From a checkpoint of a small audio frame classifier.
Model: log mel input, arch mobilenet_v2, norm batchnorm, activation relu.
Training: 5300 steps, held-out accuracy 98%.
Data: trained on songs of 200 made-up bird species, synthesised, often over outdoor noise, 39062 training examples, 17.4 epochs.
Rows from block 6, named by matrix and row number. Each number is 500 + 25 x the weight over its row's rms, rounded and kept within 0 to 999. All counts start at 0. Numbers have three digits each. After the name is the row's rms in percent of the matrix's.
# convs2: project pointwise conv (model.blocks.6.convs.2.weight, 192x768x1), inputs 385-439
convs2.0 101:500534526482505524451520470507506483490475509481520506464468526534486511518482542502522509461509504475507452519516523504523531498534481547513557472485529512495467504
convs2.1 101:505520506542488503499488539507514485528496459528513509498528505487485514474454518480541455490504493500523477460464517498490529483508502516536504467495537510517476476
convs2.2 104:546523489492457526505496494496483543510477486521467488457545461495466494536533529537516497519469505463515510440493484568467451514562535498498449501455494568534556486
convs2.3 097:534471491504522539526506504449487468504457438495488549466539530494518482530494511512481532511526472544495530471527482491488517518538456501467473500504517515458488508
convs2.4 106:484495532509531453512533507573493502511535487478517536520543459520505475467508469465511525499456495495487512519508494513505444509472490499485504475514458546495440474
convs2.5 100:493509508503493496454499451476514481497503503510519505517465477522499503458513486501502489474523517485514455511537507470479538482541474500520468519514496504508492490
convs2.6 103:487533470494479493494530493494503486493522470514526483475509521521546469509542491445459504509463510543480465525488507519517506524496469532519472479480490463492532484
convs2.7 097:468517541472483494537497500497489460520514535484515500492509483525467515494481449454514536515480471494463488515461532480517457522494497471478528509478500463470524438
convs2.8 103:456445492469512507493498525500474474508509484460502500511500482542496524501437493394514499541535534490519534466477478507481503498536503511531468498515478461509491509
convs2.9 097:491515432531485504483540518523540528496520455443514490525522511539481518481517491429524508570506511488527544525500533498532510477499493493487515514538523489500535482
convs2.10 101:514473468516509508481497502484526497505466469478499499471495520474455518451458512501520526475514497493490484501482469512454503499500484498518553489479492503509498437
convs2.11 099:521540468531548542460476509449521502503513536480505505463461515481510502528506483455477536481457489520539492484501474469507473515521528515468495473511482511504510496
convs2.12 095:506474514476444500509474516534538512551474450551512488450523506479483547461496494494475536538497509537481513465507542525492488504478495486535474487508493462537522506
convs2.13 100:530539528515540504530513490541493508554525507522546500513520527538504499453531524492526505525532458526514475516491498472530511487535484531524513529515517534523488485
convs2.14 098:510443503485526490517506468507481506464511399508515534478536530520469569487515495478510538544483492469524544507483491458534534530542450522500507517465450509486539491
convs2.15 098:513471511504526466557490491475492491504529525507485489505500477521491509464544499546527517481463517481553523507497486521493499459508487514480517495516512506521495502
convs2.16 098:487499480499533529530512500483492510496509450500474489458516480511482519491479523552497535499538482538459495514499510490493510460473491500467487496507495491475516502
convs2.17 103:472486535480516527541514479546517556515551504485513511530471468500498489486475539508519500498471484511477505505517509518464530541490507515478477529499483489521478523
convs2.18 103:522448498530563506498446520504530505516529513515510499519479505527472472543532520503480471499494482527548469482514493497539505504529467474451546496479538502482513523
convs2.19 100:493482468487471516529493499511489531441509513492502432516519503504494480488501497496560527465482487502501511490478541538473474490536488488490499529479538506513501526
convs2.20 101:480486505489512515531515509475508488490547514495504496497478503474475497468550495458495466526517548530480525485519527483490462490473492520544466486532468479476474475
convs2.21 100:503519519501467498461466535520465459530518482492500487491512460506531484472505479476470484504541473486507522500507508534514476502466473475513509483535533455495502477
convs2.22 099:530539521531493484553487495480495484523516466485509465471515416519471491484492479551495538459485480462520478522505492519518487468534535512518503531497491534500545482
convs2.23 098:484554503530468480505533485514534490535526492484526459487490521487475504467484489570470460492538482507491468507485500522513481490498502534467566512479515489502528516
convs2.24 101:534526544471512498478507485487522455463519514493478505517517507478499537495487489562475488473519478499529449485512440491523482473500489551468518515530484491484526489
convs2.25 097:534457506501514464500496478526487476489515508505502470508542568514506469493510520471494459536505518540462509503448479430492493504539522530507524492497519505513492514
convs2.26 103:517517486484500465521506506529498457477479501476538535532523508516468511537521481513509489487507499494497458494471507489476529508502435444491492493531506512486546500
convs2.27 104:529466486563464509493534489478496486529518516508509530464475519511513516486472485441474518452534506460527511489534526494525486548556482541507475526509473511498502502
convs2.28 099:504506488493541485512500513483545494478530517483506495524513506507471478520500480508486539486474560491462475495528469468473478485496509511524510482517543499521459502
convs2.29 104:462495497519533485485500537480503474517543525526515494517477523493480488501547493473475517454484488546453516515541526482480513489510524577480469520480498548464524502
convs2.30 101:526529517469488517476509488479486538526531487500510492530563513511486497455530492487515516490531523523540494526544517502477505525519488502465498516458521459470510507
convs2.31 103:491498486519544544553498538514500476484497524479508525507524544502463529455479464522493487523494506523506502481515508508532567536554519483500499527508507512486495496
convs2.32 103:501527480492528526502523476486480520518490536518482526525527547498509523510512482468497460490536486494466516499520475507492490479537506478519517459522525471516486520
convs2.33 098:494508501512520435487444485513524506501535549537473493512487528495463483528497488494485519509505473455525532502506471493495507548497490470475471494530501510485490487
convs2.34 095:502479516524483507526507487422496430473503484498510523465457509495481488449516492488485510473536568516503490475495518506513483465498488523496506457498521541483518482
convs2.35 095:517511469493509498485536516475506520542490508517513471487529540534530529508498498510463504513534481519487490513526506446467496451457519461509547462499523479493530497
convs2.36 101:532465453437494493539516503450479501486484452512529479541530514497500477541496515529549483519488530503484586511512465543492499530499479499457531537507498507522481470
convs2.37 100:522515463518488470516499516511479537486481500472518464540484493509476497516451471535514453492486474501520548471490527473507522520516466482491480485480475458473485440
convs2.38 097:536493477486494477519533509510475480523518538491517526504486487467477488477505507541488479536527473524546468498506553504489497524495536506535503498480477520487489519
convs2.39 104:466486473465452452513519492505521508526539503527511512515502486513472516540527494488496526502484531481497540536540501503478511520476489533454499460507450498512469489
convs2.40 097:485477515525539548513522495518527490452499520473520514527519481506489505468509506502485481488469460550526538540502516508515479481527500563505545472488504446532499497
convs2.41 105:527469474523562479537463496448468530561510469456475494534510548507505489524487516473499519487532477540509559494474497513518516499514516493499519486519476520522499466
convs2.42 097:517465503522492478510505518443469465507484449510499504502473544496481508517529438505474471503527513506471517501488485488521480540536499525519496499520531484535516490
convs2.43 101:507506503470543526524488471466502536527506457514481483487483542533554511506510533493515483530466480490503488488465519499509491468533506497502546504520485535489481501
convs2.44 101:511471478484475487532492516549478470475520482513472485523514499490521554453520499483484494478483468471486466508469542482508479473519512457478499531473487499515514471
convs2.45 100:483518503479543482496482486503494517519503503500508490509507512488505491544519510527467497471509528468481504501542474511500529529524465548479492546464521532550515463
convs2.46 106:524544459503521544525488508463509512524546469490488463509521537526508506493448508450541458465516518526562522476509516498474468517506494480502477428462454500524493494
convs2.47 101:504491497468481503508474495533503472556519489537522493503517494459522494495537487481505473523488540488533476520490487524490439456485515522531473503490519516474512459
convs2.48 102:499496527533519488535451464486491496509494502500479511467514504465428493453481529432510549525491471528492575500495504497467509466540494464491536467550537508513480486
convs2.49 102:471490532507487519475526498509534492488507504533515504536487506488520543491490477505500460504435491466553504519476493484484515466498485487510526513492537478502483476
convs2.50 103:493541514457472453529498542564524497483520452484505542536526519547530517532502507537471509486424475469479484468499512526490520481490510487519489507487492485484499459
convs2.51 101:519552485538514532497513512519481517473521499507543495492464539489527500529488494531526455480523526444539499522484487496478552485470472580556522485510533474497523488
convs2.52 104:505486501502464527507468471490538507496513470488480497511502460503517512515513492467500481548503518502456451477500506518498501499486493503470467487541446519498500539
convs2.53 102:518526468515457514527488519481475490520514512512527510478514481526486481494563490487515516456544483457504479487475494498483466464482488495532512480483492509488492442
convs2.54 099:491496478498533485478512479495498438510487464473504527494510469476499517467523537493480504502513493525527522505513499530479504501463455517507507490529490462507518517
convs2.55 102:502499462482487542476472535506520501498538500495488513513520457524538501532500526531497514466462499533491447487457517490492506510547477462524548481477488539501515480
convs2.56 099:520499513501457485526501505505532550502496458485501506528506506518509510483538542538501535483523482445489487485515491481471446515502433497504539493436494503467497462
convs2.57 098:546492463524518502531473523503460515525515481483515546544495470494565532513506487506487529500463517492460478460519528513516476509543494554485514525498492459501511518
convs2.58 104:500510565488500512564506484463499526494523531523482528487502540514520512493501521543521547479446545520552495477458535510464530500460468488491490550490507500469491500
convs2.59 103:489492513522514474491536474564488464490504482519458500512495454549540504511534541507476490529477457520519504505511469480525527507475519464457490492466495488454480505
convs2.60 100:517484497516467525511526512548479483508535466477517502503498450489549527512526473444565475469526525488507499514504558532463463492507475512492524538504503493527507446
convs2.61 097:523503526482510514527460474500499507525510486511527511506520467500540481506508485539453516515526478531525494491470471499534518482541497507509478475466498475489530448
convs2.62 091:530523499505489543495510474495488477515514497539506543512509485499511472506491517528521481440505489530527540522512465472476523499527498431499449504523499530496477509
convs2.63 101:487488448447516458499476464531546490513510499489450494514481472494486505510520523513505459523487489514482498477494469501490519508525526474486474530483505538495510492
convs2.64 099:517512497529493518531470524414508490442517514503489468521509486520484497476472478469515493508498487478467498495505534479447525513517496491539462517525536430509512462
convs2.65 103:539513523545493517478511491503524519457499482474474472437546532525484488532506525467491471495500506505507489472516512499514494534513507536538498507493515530519495496
convs2.66 100:472508529492500473575503504486502484448516490514517505522489472513495508535502503483512514508457447492487503466496467501513508520536518507455470512475469470515502470
convs2.67 098:509466466489532510419463459474533459466472528516534524484522532510490557494497559520505478549492545504513521482478497500520514486502499510538523476501520480479439522
convs2.68 103:484524490503493502486478497571534510535504465455514487475477537547518482499500476518536501478493462484476528500468486495484488473495491505463500467514483469490475440
convs2.69 098:493468534475499492479472504480495517492515497480503514498501475537491492516484525458510529497528537500503444491499464515513484522526462468499493485519467505450472485
convs2.70 097:442550518485473518494520521506499520502502522435503485488506463481522515480560532500529517471490531483486520540467510535517473481527521487458517483481485475493532520
convs2.71 101:497502456516502504471522535499512471533494522492498486486499517525470499471513511446531484496491534502528499499470516558488506514528496513431513523493490501512478540
convs2.72 100:501525507497469495442548484534504501484472511494501482535504541455510487525499521471542505536482527512482467501524505476509504447500550566470498480502547466490520565
convs2.73 104:537489493460479522500488482477481491529486500502452495519539573485506492462460489476486473463507476527477516476523473523516497464497504516493468531451514478543509463
convs2.74 103:492501439485498500487463488550499523523469500512504502491508518494496532475524511500473514472473461534485566487528526531463497521565464510477521524470444493495518482
convs2.75 102:520532556503523470510502508502480505499513496505490470525515492498505518443489532509511528467466493544526487544538476530509520493477562484547502466477465525519536555
convs2.76 099:541498497489521516572513516509482476538515466492514469500504482541513477488590471514531535500514518499508487491491498516497446447488512488511511507489511505511519500
convs2.77 101:487505495533528518459511503496493530505518508482534507485476521503536495530491465503517491481485562503485520483487516488513499546499476532499488498505475496492461529
convs2.78 099:460498498500532512545477544511464467461453478481512524476528469541507456536511504457516512512497533486542506498492522520508504485501503510496501484494486519499507498
convs2.79 102:549455512495474503479488501467501510482479538489467467485485518505521493534525468495555495535531476481519520552484516479493524501477485465509472467489456481489472537
convs2.80 104:482450500490546567491486459487502500515535511470563514510472500517531525531485497507455535462537523533491502463483507521481472495490457532453514491462466528507519517
convs2.81 101:463478554485465543481501527495477527520519486519502484459502457523529497528516517490507487483553529544478518485509491495538527491556475470502537494484521514533517448
convs2.82 101:496543471518504516452512524458494522497474462535530487503536541499536481531513509492495519528495522494433483497491488507496499477502466484496484479454562513506513506
convs2.83 100:516489542469522546537504475484454486524493502507485489468493490497500499499473481453520532513540494509460514484591532476481493512506506479515523507517524483497499512
convs2.84 105:518499504497499507535491521529551513515496487530479492512464508495479507477468509466528483480530512491462438473470510486496493478495502521540476458518475514498511514
convs2.85 098:538502546502515503470528467497505530492516487490509509492556441468461490485503482520489477495499464499511531475499485498524567521457525478512479528459490501518448542
convs2.86 101:505502479501494508512469525528521472509513578512514483465486477465501509486501502493526520494501522510517516423527496489490511515481507497478511524493484497494477504
convs2.87 103:526499453508548471482495506497514486495481496504489468506509508534444488462470491493488535490524494564491540490517504468493512527464478566486516493501511500506514505
convs2.88 097:503523521473481463469466464508500526524514555505471538507515441512483496511489494463492521490464462464528459487484559487486520497475514501537509461498507537455475503
convs2.89 101:497494508516458477549521548507511512464482495492514507506496433512487512490504489481523498463459450456530506506485518501506506457498478480550459518499493520486471517
convs2.90 097:520503492496512528479557486486483508465464507496506502514520467517464518501534490573486545461507524514496515530478473528509515505518489490510472511477481503486498523
convs2.91 101:477509528526477562495537512479485497507497507479502489490534500459516512515518501521528458468534486507506501508475470498543497498528469467475530516536524497493454542
convs2.92 101:508563535516494521507510494502501532483497481564502531484495515539497515481529503476462505475495496485495537518503557493529509492479488534499500501491490493479548493
convs2.93 099:497462471535510493476489477546477500516495467504471527503486499513484476550464477509500529502530541503465465535541529480508525485492475502502466491481481499514509527
convs2.94 100:547541501512504500478499465464506498531513490505535516482498535497465489498492464508499489493473494532537460497487454512520469526492520528515487488494495491526450453
convs2.95 101:503513474530502474484479498488511539497482467497488467497505563525490517534512478533509505548477466500450462478489527491501493523481498496497527504538545483511499519
convs2.96 101:435457510503488486507537514492506483491475535534511494487496487494503514525488508568549489493513513549497473500490517495501460489485525468473468523524510504509516498
convs2.97 101:485519496495487487525504498505507485503462485546502509531457491497524478534496516491513526504485470475461490537476505501483517475545499484483503520498488495516514496
convs2.98 100:487490518516535515490497518451510502539449465498489527513519525477494478497515507500523510528467522500467494503497505518457528494491536524524484472500513538524515494
convs2.99 098:517484516462483531500473477522536464486514486521525495495497481457502517483511515468500527477479475503488456514531491503464475486511533489489455484522497495511514508
convs2.100 101:486515503472503494520458535514482493499490509509458548466477487484529494512491521532539510535527428510461515497451531500496420498532496480513521510537507474459486500
convs2.101 096:459443538531491475478505503530522519525516493497472498526463523482547483528482478522493506503500449507507506496482503495498516511513525450500490517520489470463506489
convs2.102 101:475514557507504519497486487474475508488516446484504494484506502497522497497483506506502526531457517463521513526475492512495513545468483509542489514504525556515505529
convs2.103 102:483447504506518491518477536519482542494541522498488520499517505463481465493514483506506502503485465497513521545497538492523515494444512520502526513510488500511465466
convs2.104 097:503520508488492541499511525509527497494543481474456519481452476463480504485484458504516496467461524485547519519514519521469507489488505496472524479446502504545472487
convs2.105 093:499492508500554519521482487528505497519520497502501499548512486477501478547510540476519530480439481516510480464514475546513481482526529460505493515513510485474519511
convs2.106 103:511537510517473498496500490498483464509465463493513503451474470471492490481515492496474508535457542482528488546521455502503456546457483498524562472523555497448482499
convs2.107 099:526505496515461517545519484528482459503531487470537514486525482471504507501496510500464479526518526446504470515548503487456492512513482511474521512529445547477480515
convs2.108 101:524518492497477525504507527507536515549513453474512502516508525526516496545493524539487560501505495520520480472511506478521497514544505470500513465523466477453521518
convs2.109 101:492524534508498459503496491492502496537504520456543502499502458543495481477521514509483539453461490525563534587524502514495481473530491457486493495494522501523528479
convs2.110 103:541480521496510472543551496497545445482477480480468542490514518553469479503505509530483455463495524477514489506525529477500494528472511566487502478516504471503493510
convs2.111 098:510482483524466525507493488454521480505563541528475515535480472463495514493502484496489508559478505483524490479467509490451486521467534460526503516542507541478490492
convs2.112 099:488508550480497500495495527504531538482542508498478480472504505513517471460509503476453549508477476451546508496520516493490502508540530473544563507499500510517506489
convs2.113 100:520476495498503486511517475455534523526570490471468510500493539504451491495508498518501477489458511539496494509533488526488479543487485493530517492491508545552510488
convs2.114 099:477501477540488509552490491526504488510501466472541521516489489472490517559525537520456545454466481522488466519524460552494516494516539557455545517555477533485494497
convs2.115 103:522540496498519505498502503474506488486542498540518479497520529539500482471498488491460468579474437525492485480502515418507471529486465474498485485483497544471486514
convs2.116 099:500507524518464516544498501514516497503506516467531531490496483477549469510497513461515472496503516507473487504472508504484479488502464520524486517531482493490494529
convs2.117 099:502505559489485528559545509542467496494475490473528507500545485486449487495525522479521494444496485423514448497496517524524469499551519503496522522495498519467431533
convs2.118 098:521519520500481505567505483497475525485447509469529496497486515533517509508495488525515517529508507488447500511566539546488511491534531468483478524506506490530520531
convs2.119 101:529487523527520507531485534425495534503501498508506539493494480512517547499486515505511511553533540492481537470572509493477517503531535544502439487494510533472473501
convs2.120 099:495494539505500535462487508454468520502437483507485454496460496530504494511512504506501472529526497521502490485489490520533503477489504483509502514484498550534444501
convs2.121 099:511471496462507473457509473526470485446500509512500496503464476489507484520515511462489565516456485517468473515504534497490529506524501457520449500472495540512525489
convs2.122 104:507493512521507516496510523476492501518497511491506512503514478502549497506512512540492501543547513513515497470529511510509485488507515439444495496487514495478538466
convs2.123 097:467543553527515479504556545511523490514488532519519509478493505530519509511485515474488496501505490470459441503518473513498512489535482527473495525503488461497509457
convs2.124 102:502491483484511491528480495503486531527512507484524477514475490465534508443504525487474455447522486510511472529540508479519534502467501553525534505518540511503461483
convs2.125 098:521521479524499539450494490478489502476515502461473466494504553552464467507470519582478477491505478513454521538495480492479499523502469487489546482493507508547511511
convs2.126 102:510470475508517516470542502481522529483482529496506516503496503578484502501504497480481438481502440536539505469491468479499488476501503491525479505496509524522482520
convs2.127 102:546510500447516487511535550533502441517480519498455448476551501485522507476539492484522477448482503523546478480466466510515471478535500467487488501546465515500542487
convs2.128 098:492545493468535527479491487458509469516534495482509489513493525456489534470511468510500481477475446504488555483460472552492491508477476470480455512526522530494521551
convs2.129 096:512556488510506493577492517506479481475491542478511489504445468490509487519482513474494529542457524500527480460501465522504520489520479514533482546539446507497556479
convs2.130 099:491466486520466510523486499531526490491532526489475492506487486512540514516472489526460465528557482498518520460484451538495523511493524533512503528552506484478523543
convs2.131 099:530525494479509500460485498479516472507503519509517497511489515551476522499490517482505480507527516501499472480524501471544466478539484545474492469455449497514529495
convs2.132 098:507502498460486542499525546475490490496491549474483480489501512464485485517540512475520480523540450492573513470557464473542522447476543527508471495487496535486486529
convs2.133 096:518479485522488522506542484496486487506468523506488494485464501508504499459516525535488492518507479483497482460514506489504483556506467485477523482498514497498474463
convs2.134 099:491494460471488525450487514474537447561484514516504529491491544489512499482520513511497513504495509535459487518519508541479456553497465502478470506441492519476477509
convs2.135 098:497513506511515509515507449544513481516491480494493487519503501475493531563445495456491499492536443531474477497477526480503511489511518491473506519499492470466509520
convs2.136 102:517503538497540499483488486501455480544467509467513467492507512487511521566481491473490527492519438443484524516474538493490495493535495470511518500516505467536478465
convs2.137 098:495495523497499478492490508445475508532554531499483478526473542532485442478502481576516515510493500499500489529521500491496507510484503494450507508487462502497499517
convs2.138 105:527477451508517520455518494489514552506461471534486482453529474494471511518508537577463542433468528529521466469481479526502524537493475514464484561504511482475463476
convs2.139 101:480505504513523471457463501519501466483497499526503469461540504505483492479491503539503474477493489462480475490511500455496457473520491517490511476487529540470501505
convs2.140 100:495516518492496521540511493469486507517560494464481516474525444492532543490474481486535476488481490460446471495524508551516516505476449480544469518503495507494508495
convs2.141 103:516503465480529474492482517490504507490501560486516446479521481516533487509503477533516490475513575480520486500473514502478509516521482508503529478530511536520489512
convs2.142 097:439507500481465513513479496520511480504507529483525485534530514522482510496527513498519484519505453556524529505495489494550539485532479529498522489491527465487449489
convs2.143 102:485484477551502482485464461500501521512495513527514495482490513497513481521515531543508477499521529491494500489510504496487517494464483525475499516489477470511496473
convs2.144 098:497489514483447488527464513509521472482487513529552477510478494461497451498471493467472496488530449481528486537517545504486502474525507462532489509479493511520550463
convs2.145 099:467467476520502493456483525524516482500514536467534496546494527532497534497520490473477526463470499494444469486518510481508526476497523469483524473459499481489502537
convs2.146 096:499528534473458506543516507478459465514500498477504479501462503469521478483502530508457517533533503491514512470518472481493523488549477513504501524570511543500564458
convs2.147 100:518490497495455469518510495480475523496504496476474553486520493482545504488522478492479544512485527475472527527529473544482485486548478582472488473534493491434512493
convs2.148 101:478505500532526532457478508505507469506494471501520489512491477533517521454480522563516493527510495459504503507447497531474477508487517528455479532471490481442488505
convs2.149 098:541508468547467497532504480486487511505498469492486492531502531524490473526504493531510502500485476496504467498472503505538529487451523480507541475511484507518509487
convs2.150 094:522491507519477524503509536493494473485519492522502503523522465456525524467493516499546552514478467483554510512477535510510508507506534491530525462499546547508466554
convs2.151 102:533500531513470504532484525510518522521485450522502482541530522512519485493515478529455541505495520489531503528456486468478515537522527482479535525523504475515492467
convs2.152 099:497516512501504515520483472505506511514484506499529491506506510489486494527514496491493500567506474462505479439518500513474502530487487480511509496517511517463498494
convs2.153 104:481482480525528523517518482485527524493496526474493500490498525473513495515509521480540466524507475509456470528502466485537489518486516502478473527503515495524451557
convs2.154 097:526524522517487535551475502538519524505535451517505470497492513489511517514477489525452499520503512478527493555523477490491547490559506487500506445506476442495555500
convs2.155 097:513514470529524509453517540525483503486519497463471532530509455531525454476501467522551492451535527536451541515510497494501523496472494499533458551501502446464561520
convs2.156 102:473503501525568497520545482463473503480496502468509509496496469476528517509520467455501504549464483463480526471491494512493467464552547522472470480477451509531516465
convs2.157 101:424536523500535498469504456489497471473437453507477466538498495504505474516528504520487468506549516513562494502487518519477497531487507517524476527479507497510479513
convs2.158 103:554517525469550496500536518538482496503524496500469479490516482468499502479510517452487512491493480476489507476469505489503500497492503441508502462528481518478534443
convs2.159 097:536501467477524515447539488482490470469498472474470484495497514511492504523517500493475493446465524547485521511505516494481534490514519520514490464477495449500474552
convs2.160 103:514510499508483480494511470512522524466488497537546502519504479471520500495522502517510535488488470508504495514519515489500497543492486461458473538495534506527480510
convs2.161 098:471515508503499520519451513451475509526494526491477523466501496527478491522475509543531539455503502502477532476498495486536482525516491453516518490482492492479552490
convs2.162 095:517513516530482490508482490484521476513475469527478522527496477538539525556503537436531503549484580509493519486474463508506454523515493527474519466553491468547527496
convs2.163 099:506509501483542498506512493494495487486483484481456543511484474502527469507521507518502508492482462492454497521550508519451501491486492485453467515530531529520536482
convs2.164 105:484470500521497500489508506476517521539491495514513538481462537542525508482462479514464501523529477554506519512497522517472494520463532506477511490485424507501478492
convs2.165 100:481511518477525451505512465416495496527489470488508509443500494465469461513493520527488503514483530490450536472483499489505501539486517528504512466481490506510490500
convs2.166 095:479503484504537499453494472527523506516528525474475484460476491497537528495506522512501479464535530492500464517532491488486555477502476524480499509489506486518532493
convs2.167 100:503497492572472516494513486439491491501512510486465512549520501511484479517477475488494446480452446462475440491500501500477427503480503448506502461469460500512499490
convs2.168 100:496511528509519529533505491510496486516465483543521503476425428498517523509521470508465488505460473533518542520473497487516503484503478526468461502484487479498487534
convs2.169 102:465509520514522469518489462454540546519480450498526487510488500506494536518503510481480504537558501506476537498497505489468504524489506496521476514497492477490493529
convs2.170 094:515493537489493492525510493540424481502513498530508508494500498480520489500451461502515474520491514476495480516521491480482514496516500463484513527532467461496496484
convs2.171 102:494489491551453453466521495494490470503532498456470489516512518498508462484478522501470501524471469455445527493514491539489458471453502432528461546488500493514523519
convs2.172 107:520481490515483504488502486480457505500571465520470512486479474516520484517507526503493521497479504489480511522477485546509458473483492518513489499503502521529496556
convs2.173 102:471482522487513464543536513519534476475486490503528496528447494489538503486490525532475544540496514474489527501532534519519474489524472513508465498544507517526513477
convs2.174 099:483481502521485475487532468510461470488503507486527524533476526514524519478491508519526521500497498502525462497511519519460468530508462468489507505509496484450485467
convs2.175 099:489487495493519520545464505510519502532493515526460532483525481494512481507494514461488486487457463463468484496478512531451434460512485525463502494536496546558479501
convs2.176 099:484489494510518514462506468480487498512541509522502488476549516490445488485493511486540488501471505514505488505501495509475473556458481525509477476494510529511501495
convs2.177 095:484501506506534492478476516523495511507469557493465519485483492500500475540517482503465473455521473456466466501481502520547529496489485486469485506477490530473511511
convs2.178 097:526507485493471493512465496552531489473533513522497441483457507487488481511531472521458571466539522467505531461497475485503513509471494511475476493431510540545514506
convs2.179 102:465519505512552493529466536478524494468521510495470507528491518468512499512505517534502476520477468505530539507506524502534519477511508456524484480503517462496497521
convs2.180 098:541525481504520507511499534536501531469490529566484489523512494498509495467517487500526494485574501496517526496453463495482521508517484511505518528470518469505497467
convs2.181 099:505459467458456494522483503525511531509478499505540522540477528525503504480481502507512436517483466487515517520506473510517515520482514497480518509463514500499506512
convs2.182 094:506478497457537494452518531494480523516465542519509488478499486503478464487502473521484491535488481521477530481533520480517509472508510494500524545490514500529510498
convs2.183 104:496492515467488533474537491528442528550476483498549486482519464514472524477479518512501523480464482510494501460505532536520484512552499506492522466469477475470493501
convs2.184 106:515516443540504519505469515483485489463468539505493485517468551494462471504494505480514502487508502502435494513513512515435515488477475507530476496496483507483495511
convs2.185 099:545501475494504483488527467503499476505459476516470472481508533504508493519501469516466507528466503489536509509510484509483477508551503481464520496454437481449549537
convs2.186 096:516519480473471521580551483519514468477446457548497478537472510546473474544504503550502502527535517478536500502470495479490508547518499510504489515476482539505541482
convs2.187 097:516526476513474518504484489489504511509509487524470535487469558522485490518532510506492527528479472531569493548477484502480515493536512454474507455516482461504537491
convs2.188 099:473484533488512489521486515522502473456463488427548527494440507481511519486503470482532518499479504510455458460463493536522539542474461486489499500488527498458471529
convs2.189 099:517523487512511515502489479539532498540539492510486464487534516504519518499503490502457566498486508481488514494505510492489505534559532491522504560497492500517528509
convs2.190 096:467464469498514502474535515464516498510498515515479508515529551519489497464459507498483463486506557512573501491510494531497538475474501493561509522522513542497496524
convs2.191 100:509505507501454507491510490465471532510488474540516536506497525512483491457516481589503512548519512521495528569469512522467487469529490492518525488455461487502517514